A small audio frame classifier, trained from scratch.
Model: 7.19M parameters, log mel input, arch conformer, norm layernorm, activation geglu, moe expert_choice, num experts 4, layers 10, width 160.
Training: muon at rate 0.0054, 31300 steps, batches of 64, held-out accuracy 99%.
Rows from block 2 of a small audio frame classifier, named by matrix and row number. Rows with one number belong to one neuron. Each number is 128 + 24 x the weight over its row's rms, rounded and kept within 0 to 255. All counts start at 0. Numbers have three digits each.
Before each neuron's rows are labels from the 100 clips, of 14976, where the neuron reaches its largest size: "top examples" is what is common among them; "loudest" is the band of the loudest frequency at the time of the peak. Only what is clearly more common there than usual is listed. The data: single English nouns, adjectives and verbs, spoken by a formant synthesiser in many voices. In brackets: how many of the 100.
# gate: second MLP gate (model.blocks.2.mlp.gate.weight, 640x160), inputs 0-159
# fc1: second MLP up (model.blocks.2.mlp.fc1.weight, 640x160), inputs 0-159
# fc2: second MLP down (model.blocks.2.mlp.fc2.weight, 160x640, transposed), outputs 0-159

top examples: reverberation (70); /tʃ/ (39)
loudest: 2000 to 4000 Hz (47)
gate.25:139148176161138128128152132100119130114140119138134121115111127124128055158120109126118109155175164124095090119115101072132149143104138112124127085165109104090112091123148109159158112110157138124131128101135093118141135122162157100149160122157119118078095167137126158103116129111153141120158153168096172124165105138151135143159163138127119118141091116127127127170118142093176168132096082110119128135143128111115113145132107126142099146107148170096155149064113093135134120144116160
fc1.25:102095118137127089127085107098108130092196156138131112120121158122156145133137092159136109127162127108091108152141110143128161104151132112141096115132087110076167121131120089105096147108144145118156116130127143139107123055114140128123153125136122114174127163146123118121138107117147139123108119118100120109134089185162132109117138091140150142136131167112077109151101169149129176140143131115132135133106113151121141125088112130212150149122105147119176143148093133127117141171127111
fc2.25:097130169101133152125104116142110113088099134117147150118120132191112129152124101161166062127140132130118147147128121154151096103147101111145093147138124165084140151106111071133095128116141128093176134108119121142134166115115126159133146129121156157078184119104126117178148138112151156129130116101144098158072147135112154141071125148144137109144113140127112067109166116096146099130139168155119140127165119113110115146132165133128130121140138125094123163136132136115080111140125101

top examples: /oʊ/ (72); /d/ (47)
loudest: 250 to 500 Hz (73)
gate.481:116184138114157177142151141148129038169141141143128110165135084175120082116122154113149148130135097125081128054120128151110102121135156157158150089130129121124117114155173104135110101127139100126136091128147126105117130136125125132127125133122182152087101090109151105099111134119134115119140147163111135143116108154127111188087150131137131140120099120136089158125140145069130126134121104125139154137095097117124151152134128134092095103122103111119145122110123152133104114166129152
fc1.481:114087131135112096135095115136123131075146125079132124113142096067139196147136113132095165131122164139144105198143128081148155136120148095097093177153143114152114118133105114162125150152129152146134110114123121162144097063111117166114155109135105185161151138173128144110110152112153143135127140133097127110136119132098135096152129092153107110143141153115166119151104123170124091109162136162127118124138148128109114103110102112156112131123160152143128149144126138172134144122136110
fc2.481:113147152168112065136167144113095084139095088149117121122111147163115117116162181144099111118158131122123124109172154154143110118177155133101125133112121129099142141160132175088142105175125146136145134085173105111108170132175146124134155110122128104137132130153104118088109080130157140107143117084125074142128163142150103188161134116146109150106097150126128113104135103148121127145143098144147125107120117099152143116149107129151104149117088122115135120111109161100088129123104115

top examples: reverberation (61); /tʃ/ (51); /ʃ/ (34); /aɪ/ (28)
loudest: 500 to 1000 Hz (53)
gate.292:127132163152106155077116143129126094138134168115108119114113135139110111138138135118095099101124136135118149156153139070171087103141114147078149123127167126104108109093175122090168108144132124122096153063120135125141167148135146134135207127136139108141120114109131149102154098077142120121158160149132097084082148164123116133158134148132148108117169129164137111135124123071106130150124168114118156160115158126096106130121140165159143097124143140113123132107145138116119095143143103
fc1.292:150144107123133092091180146149137113063120079136135172082143104150140102167110134112157121140119107135116122152128141126125158151111137155178166151111101115125153134153121152160102137123131129135117077108116129121104102149138121135108095100134144163130138119166126106104105125115105136134134074109086157097185120154101095109138132099132159121115076129155120127129164115142167117119110105128139161107113124100166126140137139101144127117159127086128106170144081151093150182150125111
fc2.292:140099100117147088109152106104109138136114106127158110126179134136178132125100151117143114128139149110069129139147103166141159148103125128132164151109149119121093116121144120138109134144093126149107109125093114117113137142165089130070120126156128158093132096133125094089129143089148180163144170144110158106111062124119150098133118129129152126146147140127084174129109098166166115147080085129121113151149172112135143122104094175161125128113101155130148130125092127158133145145152129

top examples: /ɹ/ (57); /n/ (46); /ɔ/ (43)
loudest: 250 to 500 Hz (41)
gate.620:134142160159141144117134102144128131084166154137132133101128140156124155150148161145144098124187116094120158062147123093103108112157126146144126112139145086140113089124130085085102146098091113130156148113134124133129170088136122111121110133147064096119133095147125159114155134099150105138155160117154133114116151104137165170119114114095098142130128137122123120177149127105127100153061100153128131152109165089115171135166132125135163140141125130136113109109133152116143121147090077
fc1.620:149109142191146099144096134150122116080108178106125172071139154142173155128101141127134128108154136084128129104153150138136087095139141160137136112132136120099107111115101104112107161117096121122122159140155084148140150061112102123144124118138083167123136106130132168153152109110160108134152156149143142121107117059110153171093134114087093125118130149135102139093144098117126122114085127143134103142119150158123173111127131109145149098156127150126117111132095134129160135156102119
fc2.620:132141060126114119125145124081096129147130168139117128127142101097104164153150160126103166121123128113123131172105128140137115137115115136127166136122095154118198152165088135147134103168168124090097142169111085127097091112083099134119158123095100151139139141150121093121127125104094125092147108161122116140129137099127137094154145157114169146102136123110144116105127141126132097128159156141133133142096125118175110139113132178149104100092092129130170128193114126120100151139120150

top examples: reverberation (83); /tʃ/ (51); /ʃ/ (43)
loudest: 2000 to 4000 Hz (83)
gate.80:157177136107123121119185122152104088148123125119121122116078142106078118143094143132086128151124099211088140158076109146117131147149136097111119133115128083150101132153131130130128125155145102145182137119154143144112124089108156136137148148085139151115104136077166110126084104110148142131106152143152112126143114117110114152121108138126150082151145164153154158135152174077136097104127142140114143107153113095124110135152162135134154119124126158179120115137117140130103127143104106
fc1.80:111095067175114184132149129114129076097087145132138152144129138084114097098086135086125134115110166141110127110116127127147122108143125135126144132074122141124172102138130128106135149169159104123100112105165136146171124131119126167146129144134152125119141093161126140161122167103108127115127087101157166142131120107127154144090142154119126104127146111118143161174114133141134125132086160132158107146149146165164092118143118140121108076133121086114143134103097168149183129126156100
fc2.80:131151100108104099119106122162146097091160167152146116164138170132129109117103129130123104123109093150164120166130084100118120108121060169127154136109098142163157161192110116152131095151141143111109135111161133146169126155104105165114120157154141113137105151138131140136120102158096157136123142093105134154143155135137110099103137171127109141121128120125118125175124134136106119126089078091141119148081117112126129137172117158131135143091095125064105123098138136155116109154156145

top examples: reverberation (99); /aɪ/ (68); /k/ (38); /ɔɪ/ (32)
loudest: 250 to 500 Hz (56)
gate.245:091106114150140172169154152109123098116133094128139132093129156119140129110132134115110046120119079119126153123156127139121113155147139129147118113146042063122125118161188114109113147110123123138210074151154126160115125126092114113110138117158135132102146107114122106138170131118138153132132150165134104123135119163100137158080142123140155119114110122122086100128143124133144121175119119112131118125132101128133151161143141113130089121078130158149129140143125114100118117164119142
fc1.245:075103099120104152212162190127125081166136123143133139111122178112165147088119112122143129105110103122156122118145111132122139132112130133118130094140096098128135124139171109136115137122106145118176063112140124138097125103072142083097117155132126156133146148129119162140134146142119112170126131142116112129101103126107108109090104154135154067118110115130101104093161089137130150163149147133085118134154121144132163099134128097174151122119121123141112092138141135100123136161148135
fc2.245:191142109104152141124109104122150146112127129120116142127107127079161112115103178125093111123131169137160113115113084127102167141101116138102164151143101103093125109108166135165183142126106130143137139145124137107157087080100111149126131089143101180166094132160154121153168148147098127116094123171134157110141122089151156096153089099139140105127124128145142112113093121121165135150127128153109125119090111136113155120158107081110120154080156156156132142156134113166112128131112131

top examples: /oʊ/ (93)
loudest: 250 to 500 Hz (82)
gate.227:173180166135127131140148122141101132120132129115112113118126129091137098113088136142114130111126130145104146088102166110172129141175124151141104080108132138117100150132140153139143132150130140106139113183138145109127116123155119156121124115151131131104150138155122139064108101144123098134157162130121092128116148129106131135124152091088118141155110099135114099165175135078145110136120118106121125149144134076084124150120189087083170097144100116167124119178128174132132085147110090
fc1.227:077122145121122162100099155135152170129139113121164137139125112119127106088162092123131122141151127149149162131148079152112116124063104074109120130147116096130156151122148070130104110126110112076131160118127161131141113140125167128096145137143131123140106086144170150146186174136113168097129122124120143152113103136137076140120131139098121053125150162129129118110117147154139117116126167152156143114152124088144121164118124142129120093153138143109155142096152074129131149124138146
fc2.227:132154132092166126113152151132180109103113122116102134126094145141168106143113123137121162114134148167106119124104102153142130124133163126149144122175111121141125118190120134118094163125153162118118093124158155126121149177112126143138130092101100101097144121155120129091074114164113142117149182126171122093102129166132144117171113116093080121150107117113104107105165134130116158131167110127153077103133101116109093112155120133145112111125116064115163148090150152104138145133098107

top examples: reverberation (86); /p/ (52); /ɑ/ (38); /b/ (33)
loudest: 500 to 1000 Hz (60)
gate.277:144122154113109165134098131115120080101150147170143125122108116163095128118117097089145124137170119104115135109127196100100112088147094162204135156122099124174139138104149133122107116133097107127120125114160124106112162128127127172125137169146134132119086084142153092117145103135138122115175147144161136152123118120085153186125146123140146100114135114114147135184132134141112133111110128091106181161098150147106130129122154126159123105137143115138102151099165138111105124148125170
fc1.277:080132133110161193090116129104136165141114097152124116158126142098109089145142131094127153118164117100125133173139153123124151137128081180081108121106127107163124164069135126104134150129109137137105132109138108090122104105154157124121147123144088137154096137105149128088132089126134122115103166134173125100188167156118104141157140119142121113168120141175129124149098137144124122137153128082110091159147095140113156156135147106130120136123112101089139169137135154093142150132111142
fc2.277:094114144118077125105092153121109145137121117112125142117125085180140151146126086121100160091094097137184114136074138091128094095069125158117140119121135115128129160097086106078137124120173153134095133137143113131143107142132142173111090119102143157121154146189110101128113114109134139141137138152163122137118129186086153135100119145131093133142114125126123129147136096137107140116103090137112164112140118133138134148127173145150120132114155124147166159157148167119124172160096146

top examples: reverberation (68); /tʃ/ (44); /ʃ/ (31); /ə/ (25)
loudest: 2000 to 4000 Hz (65)
gate.502:165148104132109150108147135074155142109111145128116100122133122133141092142108129120065127130086099118135120099124102153166166127092109116148150158140112159135118108085167146102159106127125127132127118117111120113163152157122097125117160123122139151128129134122109121107103144128162155123117112095100104156164097091142184166199102129099153147152125140110135151173143085122133153116097090115135121115173122125153113136194150129102121120119062143126104115132082154133155146133124116
fc1.502:163122175080144168159132121179102137123099152096136115146146140144094115151079127102166095086102125114121138133120164100157107169121102113127143092131108170105100131127103145118115108094101088104148140122146128156128125173112128110145109153155092120086128122088089137141098105139128129143122132137148106133138139120153149139090116135137123135149122125130143168084120196157121146129054183110170174104120140146151130122142149127123088146113137135140118124104110135152134133132139160
fc2.502:190142141145153140166105115120143143088106115137161128123128115131082112127122092136108165140141085164111128113094129106139136137138157114106152114105148137102157115103145111132089134118163129101126103118117069144137133104114152116129132120116163148140118123139116138139137075166178095105092136113119108139114131100117158132126123122112121138079131153154148110098111187107142095110130153118158158123186124082148120127094141160187150096131146104111106127170128115180182102130123116

top examples: reverberation (70); /k/ (56); /ɑ/ (28)
loudest: 2000 to 4000 Hz (28)
gate.294:134168135101130169126160119076116111129098133151124091084121118137148109147153096106143145124074139148161117077120101103140116124113125116127128112101100078135091133114162170129152151161143139135150083139128143119134115140108128097101136128140109151112085155094172089181117145140173109131110184098135140110153157158157110130134174150127105106114126112149128119141119152089100136135093157120129146138145104130139111175118129120107173165144089104105110169119111107154119122157141153
fc1.294:142102118144105147129105102128122079145145116113120147176132111128145057142136181124116152111157080097131157150164120132099133143122145136114089151128111160153121138157143113110103143128123121087162118152162101138126128109131123160147106140097152103130187081073093158132137158144132159137138112105166173190087105150125131128089119120100121133105115145128118136119104110095145149125107119133134121150094112154155098117170129120126090148159131157154115134145155102089105118103119091
fc2.294:109099099158106108176126110103119138141133125119156137082084119115124103110111068133133137118122131153095124103132109106110180135123184106110156140147138115127123132142132170157091158138104135090082113137152121144152132113092080153129151090105118139130147130144120130177126131144143116134113162154116123157133141145106089124153090164088126152136106133113131136141139102146135128148115141103135121097116097166076148195122132132163088090145108172135160169141134160128158125084122149

top examples: /ɹ/ (94); /ɔ/ (86); /m/ (27)
loudest: 250 to 500 Hz (70)
gate.261:105169115177127119106095160178137094114155137104118156124145183138140155111110124155089151148157124123138100067142100111128110124161116118151126113155081140112111121075128159117143138088176167166120116135155143151180138088142091097119131107144150143113117137120111110126131099090118162134136158149134091135134117129149119156138067099105146132141100130132122084146150114089151118117108104154131123132163123096135117144124103137120067111124114158114170143149115120141147162148142129
fc1.261:124125111122158131105099071120108125121122085136108133114131155085144139070148123113145116161128124128152170157098165111124118077099152127136117100152162145153137107157122149103149099179121105112110114130112053132141084133143092150134110132087134116141152131125137133135157097143107110161172129145139144123133117108146146179110124146115168140108140152169131126137147154143127116159125145154084129143116103073130144162128133113129149174162174096104088080129113140120116112157115152
fc2.261:131138131143108144139131135125130177116131109131136131114176102136107126097098105160170153148159145141110140132119148134113128098145135146099079118120103194139105181105144139114148148112138103127156160086147155139140138075093133114109091109116141103088155122123119157109113134102153110095127117143145140139187119160129134130115109150153154121100155101180115158148121111148069152108100158121124131113131125128122095133089135111095109181125098103169107116100144131124134136166158065